{
  "encoder_arch": "densenet",
  "batch_size": 256,
  "final_lr_fraction": 0
}
Rows from block 25 of the audio encoder, named by matrix and row number. Each number is 128 + 32 x the weight over the matrix's rms, rounded and kept within 0 to 255. All counts start at 0. Numbers have three digits each.
# conv1: bottleneck pointwise conv (encoder.blocks.27.conv1.weight, 128x480x1x1, standardized in use), inputs 432-479
conv1.0:157200108189119022108054090077131204096131056115163107070238124128091187111138078121183112143144119093136161107130129196157023116200091157143062
conv1.1:132059086150150086098085131107124123058114121135156125131095057120125123117122165050160170132153124112125124161125145097195176132166131124127148
conv1.2:106103164163138172133077120140073137163064102146174120119146124119102105131132127132124116177164096175089142120142118082124127101085147111116101
conv1.3:085169131163159173164147061136113140070119138123082123152113136084140150115115131119195231168094198118172122132204171143108199097081116165087176
conv1.4:097071225139129161116125169121128122137127191124131093120054107141135090125130131098092138131126051157146061137122129111126085126099114106215178
conv1.5:128127106183131101144108144098106126124103080089106074131140192107075121126171191161075086126094110155111122057094138058115150080042127071126102
conv1.6:148149118103138075081121171154119166136134153165053173127129083125090169147109193157130155113125148129159112129146113136147100172140117146095151
conv1.7:094134142132091116146172129157102092115174077148070076147182104097153127056160144163127143105134126156159102088133125146124123123157105088176113
conv1.8:071063172126182138141096127069106071122152158061103031199109130171116138149075165124122105074137175072122177181139141052143093104153167106126122
conv1.9:114088157095127094112187157134095135189112175184069127109135124046119133141107143142084091120183097143148164202159106130152127151105052123125183
conv1.10:064098099129138095125090163087151159092134100092113133103178189128096114134047075131115095129121094072135195119166158171130157072156148105113013
conv1.11:145120058182157071111168182073117136065130136113125115117095143115166095164128152078133079119168133117119117140116159177094107127160131192128128
conv1.12:124116191208098131134209132124124063176136137114153103058088093176127130159149121064069120126151000131107190080130188111140137139151129127102133
conv1.13:194139051063171077132058124170109170162129070142139110171129113110089114078106159133134096097185136125150111097105148105115115154144187197142145
conv1.14:144145112067128181196195077110192117198149124126165193141123135102095156116061075128107194105142061158153119117191089161108124146126121072130132
conv1.15:142151123092107120119199117170128087133168126087124082108160130079153184104077072131131121168081230080152133087128108103169084165090106160090142
conv1.16:134123071084118073074173132076151090120140156129179140126181127133175092183142158084147105178140075126189130140209137108136046121222015145176133
conv1.17:044145098204127136195132142174095140175177141121145089080155188171099155123143124067078162105062122205084134149129163151123193113157108142190130
conv1.18:130093167152164091053132120174060101094134102099101129137171135084104182083175106177150118131126179107126115161078157100171156087031168143058133
conv1.19:167110129127184110139144142083094117134124127130151102138187185089140190106142159139193126161168168100177117096172150089131102090139130145141075
conv1.20:054075121125136130152210154125163123081147110123107132115073144094135070183112163154174195132112160124069118116096125084102131160104129158217128
conv1.21:130074148136190129079072081170094212162119163207123126178139093235127143136132134165101168140169022070164143157132131095123130150128193104144183
conv1.22:110128140105125200174069167165157140132090099154153121171116136170142130066109150157093119143140141092073135135145082153091113110138166162108120
conv1.23:113111195146093108129161124183064110070122127155067124132115093125109156116059092087139035146129136163129109169111122092097145074066170112127065
conv1.24:138123125125046140167134127050135103120094133132134154114125145137124073115049141133090155119048111173058097123134134139075178091020172143158076
conv1.25:128128106094181178079152078128120132119188150084158095220132132079128131191094150185134119201077164124061129097083080122153154088071093147148148
conv1.26:112133162141142072101174125158080107116128101116054208161132093143129123105063105107130067113107073077093149144133131124148129159070199076165124
conv1.27:100125184129117128116137144130086177129175088145070116127108129080106074054128177103129110121175122172138128115105117186138071122139106110077160
conv1.28:132163162174149142143119139119096096130173093150121084134131132093156169132119155172141076151080181170094070193149164082154134098132125130141133
conv1.29:099167086177103141128135157060189124150114115144153167082127128147110028112093116118114117099153021109113177129177156094159108138116100095151095
conv1.30:180137144146137200128145151174187159163128150186125110094104192129124150122173100095138198111085076144102148188132170068146137065107146116076130
conv1.31:128091136186110102119145119147169116136125182127126138153168073118152116176132147103075092106201116068155179155103141137102116125246124132066120
conv1.32:099181140113078160140143131066165176116144106122174205101110120120097171094081095122158161094113127054080157112129087092101151111192139150154138
conv1.33:107150096161138129095130132136114128145088057109163129129150140131116125128159155145102118155126107167055114134127113082133166106086145118151135
conv1.34:088088099068081177124133126180171092118124139135136125096129174096136173066131120071094178121130128103121120121145169150119132093076130123169122
conv1.35:135159175118077107135111133070113092141114166135118143084115164092093150070208144083069124174066192137133154128154126126131072143096139154135128
conv1.36:109135141153131081111173155131179126139116109084089118155179159099134055156060099200133116130165000128093143091130131116109129098068127057115161
conv1.37:113115159154089153100155106086153076128120123174094150103075064093149145140106194111098113134194164128135125140102148143156121155227131102161167
conv1.38:056092159127148129128120144171168138116113113166132092166159140190095182113081036124125072192121125154127136105167097086123099079099180098093152
conv1.39:115065197130128113128128135124126089092098119139048117138122131077131113104105175129085107136144099120112111173129109164103156163140176080130162
conv1.40:169110214064121168128114102140126097143100133139162131104129156132118076127134153171122172128130115123103160166086157127131145096126127141205131
conv1.41:148128089098060116128119144107173078132147117140144134154094128137177121190134107120104135156080124105102146202109154123142195133120141135139100
conv1.42:141122149090221194125133120081104110128116165154152068111173125093133100114127159163124197099158146163056158144157110140082118154130086114146182
conv1.43:105095134117108095110147094101152081125068151094086131140113111097158080127044155138141104110140218140124130111134142113147152168107095169115140
conv1.44:126085141147117185093145149150141070089128127127126106082060178118097198161100182145125115108192101170089086174179146081103093129108126117124132
conv1.45:076159115196120167064126144126153112161192051107157144157090128177136136175093095154144100127169106077121130107143129127162120068128143107080146
conv1.46:125128087140132188169149048130094157116101098138063128118196086125092103128129103129133103100126026129125172103137129143165116145112093110135120
conv1.47:131076098172073170142097144091157157093187070082090106142070117142146156089072189132117141075095131100175165147143117169139170115120174178192116
conv1.48:125185157103117140125126077130182137076080131084193138040136092104097090119172126129164093131127112116123113152067137126136133061073131175112108
conv1.49:112123067136126078191106125131122153106154142137168126074115089163135135150145174165170092056161169146191120173117135173086094184092120130124143
conv1.50:173081165167187134149176167110083128126142154148130173106070169172163131082104089065124143150145125141133122129125104125104112140098119123095124
conv1.51:148130150116129099089150140153081182107174128116106119102082098151123153108144143144130130138190059136141126139142159118108102137147130140125178
conv1.52:136115123154180068131069117174150162125161081095184150109159183129149104102105103098139172091128071159168144129100110102089127121136109155112084
conv1.53:059068104205113155134193144121139069118130065065122065077141129137126121121153184159067152151141128082168135164188136155127123151205120139124131
conv1.54:154126078045173080077126106078156125099087076135128122141127128109160110149180112062134157155148134067108199097137132132127093126133137168078123
conv1.55:115095190182125124172187133136144163134098139118116113144092079123079180130103190057121153127145148075161113108141113154123148163148099133103115
conv1.56:063159156185130084118109112133105089128146161120122134107106157147166160157184076170077157112126166159091123159121184111125095099122107126173166
conv1.57:138144081120195173137096155186133128119084155071093183145115134113141117116123144170143109089123131090131125117154086142114176118113121119057119
conv1.58:146119192192067105128156134167150148143093185124132131130120177172164133156124133083204085128150128090148123110089153161120185188090118122101135
conv1.59:123139167207138177115147107081180150164117093075128128108103184139102152119207119147139126130059147147111156127128181115123144107057149126107113
conv1.60:123144124052160151124208184124116110143163119150116174119149122075097138069125123186114126159172176062191117119155110160152108156192075135124147
conv1.61:158106174191150174115188113177138107136091183103101134140147156129119085097158118113169127083101121150118187091120104128139130170152120130191060
conv1.62:133076154150095150105130146086162179186144061151134125161133145139121126123119096076100129163167101016145136135132138087121159091160084180184158
conv1.63:062149132103145122135118100163190146156173131130226104111171112100120169157054136160130107133159059164201147103160125130124102157078124111116102
conv1.64:179054164145129102149116184068146128138142130091160145127146111168093102156096108134090120122159051069166104197068154116122139080094135112144124
conv1.65:093105123156144202155177067126165109184118080166097146137113095126082111123095137093082122141163111106119115125192161170130174127171107135131162
conv1.66:078179071116114122170124133114122124120174137076133104159144154083189124071119129089112106111017158119125080164124131147107163158163161123126079
conv1.67:138120134089143173114167122123149093168145173081101123060129115089050095123148193056161143119160084159069079131129128174134121099113070108184162
conv1.68:141131167071136130113118125070123164113086076170124216062096110129155124161172131142088077129056200100103138138130148131150112155132111176121131
conv1.69:125080159139128130114125175199187119161111116110144127116115137150108118133160126180126136108196114132151125145195121142135181062189114107054223
conv1.70:084168097088059131131104137135080128128156168124115163143174072115162136090157060157132122117033115132130091116106140124122133113118136174138115
conv1.71:147125172186135076095126083193086124075154129112059126147130151128080190057126181132109152129079213157127087147097132133130078052101055125101134
conv1.72:082072167186135098168125129143074109160123117131137163134121135126112112117112130190111148128180035098118177169205109156096180129115133138094146
conv1.73:080100083187173119161075147105121104230062054135084092135136154119161149096146160076131140126161163133171155126119158131153087131182116165125130
conv1.74:123134131093091091127118065116178169105128164105080154098082143065087148151097206100147141118101125147079070122172153119057155125078139137077112
conv1.75:154108102160126083151118136110121156108149152136152182057111078107125174121129198128125059089150077139135146120163128139135112097119158160171164
conv1.76:137087168145143128138142135166133061162139111106083044143049113129128185166142085126134110085118040212171065171134177095172097116000168126132205
conv1.77:054133140088102122103135178140074198102146100076165117128145049130107127128076096170058116110133060109183181179052087139128148123121148170090096
conv1.78:101168103127075126095113154172131141176118130178126158159187134090163165125092129117128099107085229070136118110108105151135145138132111169176133
conv1.79:134054118120130123086068130174093064111110130131128137101141080163153180103100160147092096098087101101081131124177128070152096167165146141096074
conv1.80:124165116127152127158113092099141104164074145155140158136124090089172129146125182128127080091152178050106106125130149131114127101127117112051113
conv1.81:167114208152191100120190114100161102114129101129138031121117172126120216140187162091113135101093117150136136118139181135146141121102171156118161
conv1.82:198135158114140100094111124088129220160118080128116126169183144130128066105137116149130142128114122099096159127114097124099091049128079153126120
conv1.83:160135086143127168133148152168070080125173117161186159149098124087131137115080042128102117133108143095102125092137079100125140129141127122175112
conv1.84:076162133187119151125154130137190124139100148084075149108126149186158108114136136153160121108126124124160208157075156202104170125132146114126055
conv1.85:083074131077124096135134107135091127042171138145109121185128091135145153143126114124140109115103206055136090114106156122133141107072125082189114
conv1.86:130125145197140070125144159176178072130134094140098110143143174175161140173099047083125075147115054147139097183186113075126163122174169128100085
conv1.87:125188064116164142137132140076192120144121109093203150064065127110091122080137166014139150118125126098166147113170147129122104158081154158134153
conv1.88:129110164133136114091122111135120120093107142120136160172086119144135141176099174117144071117155098148186062153131162157127148163179117102113142
conv1.89:178134129079130090140098136114103116160122154085137120112144085067146116123127124151124119106089075120160142080106143098131101067128153161147124
conv1.90:121156104136113108074138145148082158132130154086136109160132096098106128160124092168091128148133120109084099136137121104124124129119135120143178
conv1.91:065172125148151143184126095187129146141132115155117147110130085071158152114121094106193085118162129152062135135076105163121181086113126128093052
conv1.92:086069116099150105059074141084146179090131083162131121132123125073097085091102176150126117130201102092130130100191111148152131182127131127162099
conv1.93:160128130144117133119186098131126142131170124152142118164139173162123162100163204086094128096214085128158178136145193142159123115080154137111142
conv1.94:183106148169134159106144134106128090193134131142104130115154140128156132095059085078141138120153128097104112116106105111150083163149107141120168
conv1.95:119142124136125129088196126128151138120126139141158115167132115122045123108161197123101078168163071112121098142193195103079105105194123132104106
conv1.96:136184115075133191095101138143083094126190188143131109127137133101099106125155174123157178187100092085124130173110120133132113092170108123156161
conv1.97:094115115131156183154118122151177177103132157128134151129103135207197162095085072129124181110175104076164134090203142174133153107175170163189083
conv1.98:120109114197101131088122150071160147135108059097099142143159181160161128160122146118161140136162193061140090193063162058157128127063090132127148
conv1.99:131145108175171101134118133171113159181162178145195134104096161094106197083125123097108103141184143155137119130226101164174135119150069120164128
conv1.100:175148159094100120128119172073133065114127123120054107128096103146081102075148155092090172091115161142144144134064102159141147091136140166131133
conv1.101:195136102117136091173203105102065174108096144118154146068112126129130153112124091095125129053154063143119125131141128077183112155138072090095156
conv1.102:118121112081102100130179146130088084122119177114140121113076111090149109141086099121120095165131130134178156107137079187085165071115082088147117
conv1.103:127149217074146140114204136120124145116127122104073114095097139114175093099082121161120194163095112100098139127147160092087094119029133181213166
conv1.104:127147084166167130110130101131074111080139181154110168170145139108118106121149182111158135113124181139169120129149124186147173087129070096064080
conv1.105:161141173133153110088075147104120117174126076126165175076115156127090130124178187090110135076160090199113131129132149170104078127064046086140106
conv1.106:199134189162099129105130225175123100109111182160089160090124121195110150066130064130154188168108129107084120142085138086089170114186084080142099
conv1.107:112064143139140113159146137088126109116152171105164141102067129091128065136128194147127124159086087089119141110128142164159107133131139130125116
conv1.108:095098119155160085178123145131143101134082134097122128113076139151077139182164127135136195123135142172134198120101150110069095078105111061130148
conv1.109:137144141169156089107135082174172051129145138176126056100107119149122148173106134096133154133067103168084137061168142171110074069123136140183112
conv1.110:087122080090115137117128154148158080167131071171070097163086157069132106171121089046097109128118137046147064116078129146123083139106105096085096
conv1.111:118113135165173127064151128130136173152137126132167124126139061120062130124138131136125157116122099108073112130110162121123141133133106096113084
conv1.112:142109116106105132123161141128176096095192132141101142120132092156158131079167096155109137101063125079077149150116057069087163154093177111094125
conv1.113:155142152116154170136129097113188187108113153141125064132199144137158112118129103123118123071143170155117129110135171179106178131126170129122126
conv1.114:083111118204180112096131145118149168105081126110109104178133199156165141185093122109137155090116116076118122133133102083129120069128077086064114
conv1.115:112085085125150173062124149160126078135162161111080128123100097107131159154111133117138118083093129186124140129099075145142089145187102208101145
conv1.116:136148145169104103129146125084109141151123137110125151166133122161127165107129098148164142143118093109164179158118091177129065104170118136130114
conv1.117:164132092138124123139150107048138061075107106101128144126129110112101146133079177077141162139129113113220114173163134128133109113155161151125072
conv1.118:164125106093124088108133156104145107137202123087133169120079132168089058134138199138148104077155105114112071105126127129069112129135140082067125
conv1.119:134129164184079111132128134037115191102107120119190113058127167143130110118138099127086148092080146094076134139098122115093091086099073126139098
conv1.120:116120215099118108105166077095111027134093130091128077082126120097119160081134210130127172100127034184088169120136097138113114115099184113127121
conv1.121:135089092178084101121110086125170200053195087063102162097127108120081122106204114132155123164082204115057123131101114177143177129070110157124125
conv1.122:136120091097088153173146098142129077122147118123133105111102137080165107138112136145079075152179076093157096070156133100080188173140116168165113
conv1.123:129171100187142105106129195123138131050154180155128113087144072137126162162161096127130148145105102115090155068104146122137158112086094109166082
conv1.124:100155179183155147069105165128112168111211097129181081074189216150154122082165194155149116140133152186161132134126123056144090106171123139134076
conv1.125:092183073133098122104127157103130201112153114146165144134183148143153096128129109109073105079116177086129142195118109205125040098118158147140066
conv1.126:091127205140110118174133149137111087148116168061130070129127135146127123125136095123127180171107126113124137121156103137128124088134166135115102
conv1.127:132120108126207125130044180053038132141119096196113167072165112160113141164111144071124106083158058072105147180128116109143081090151100127176147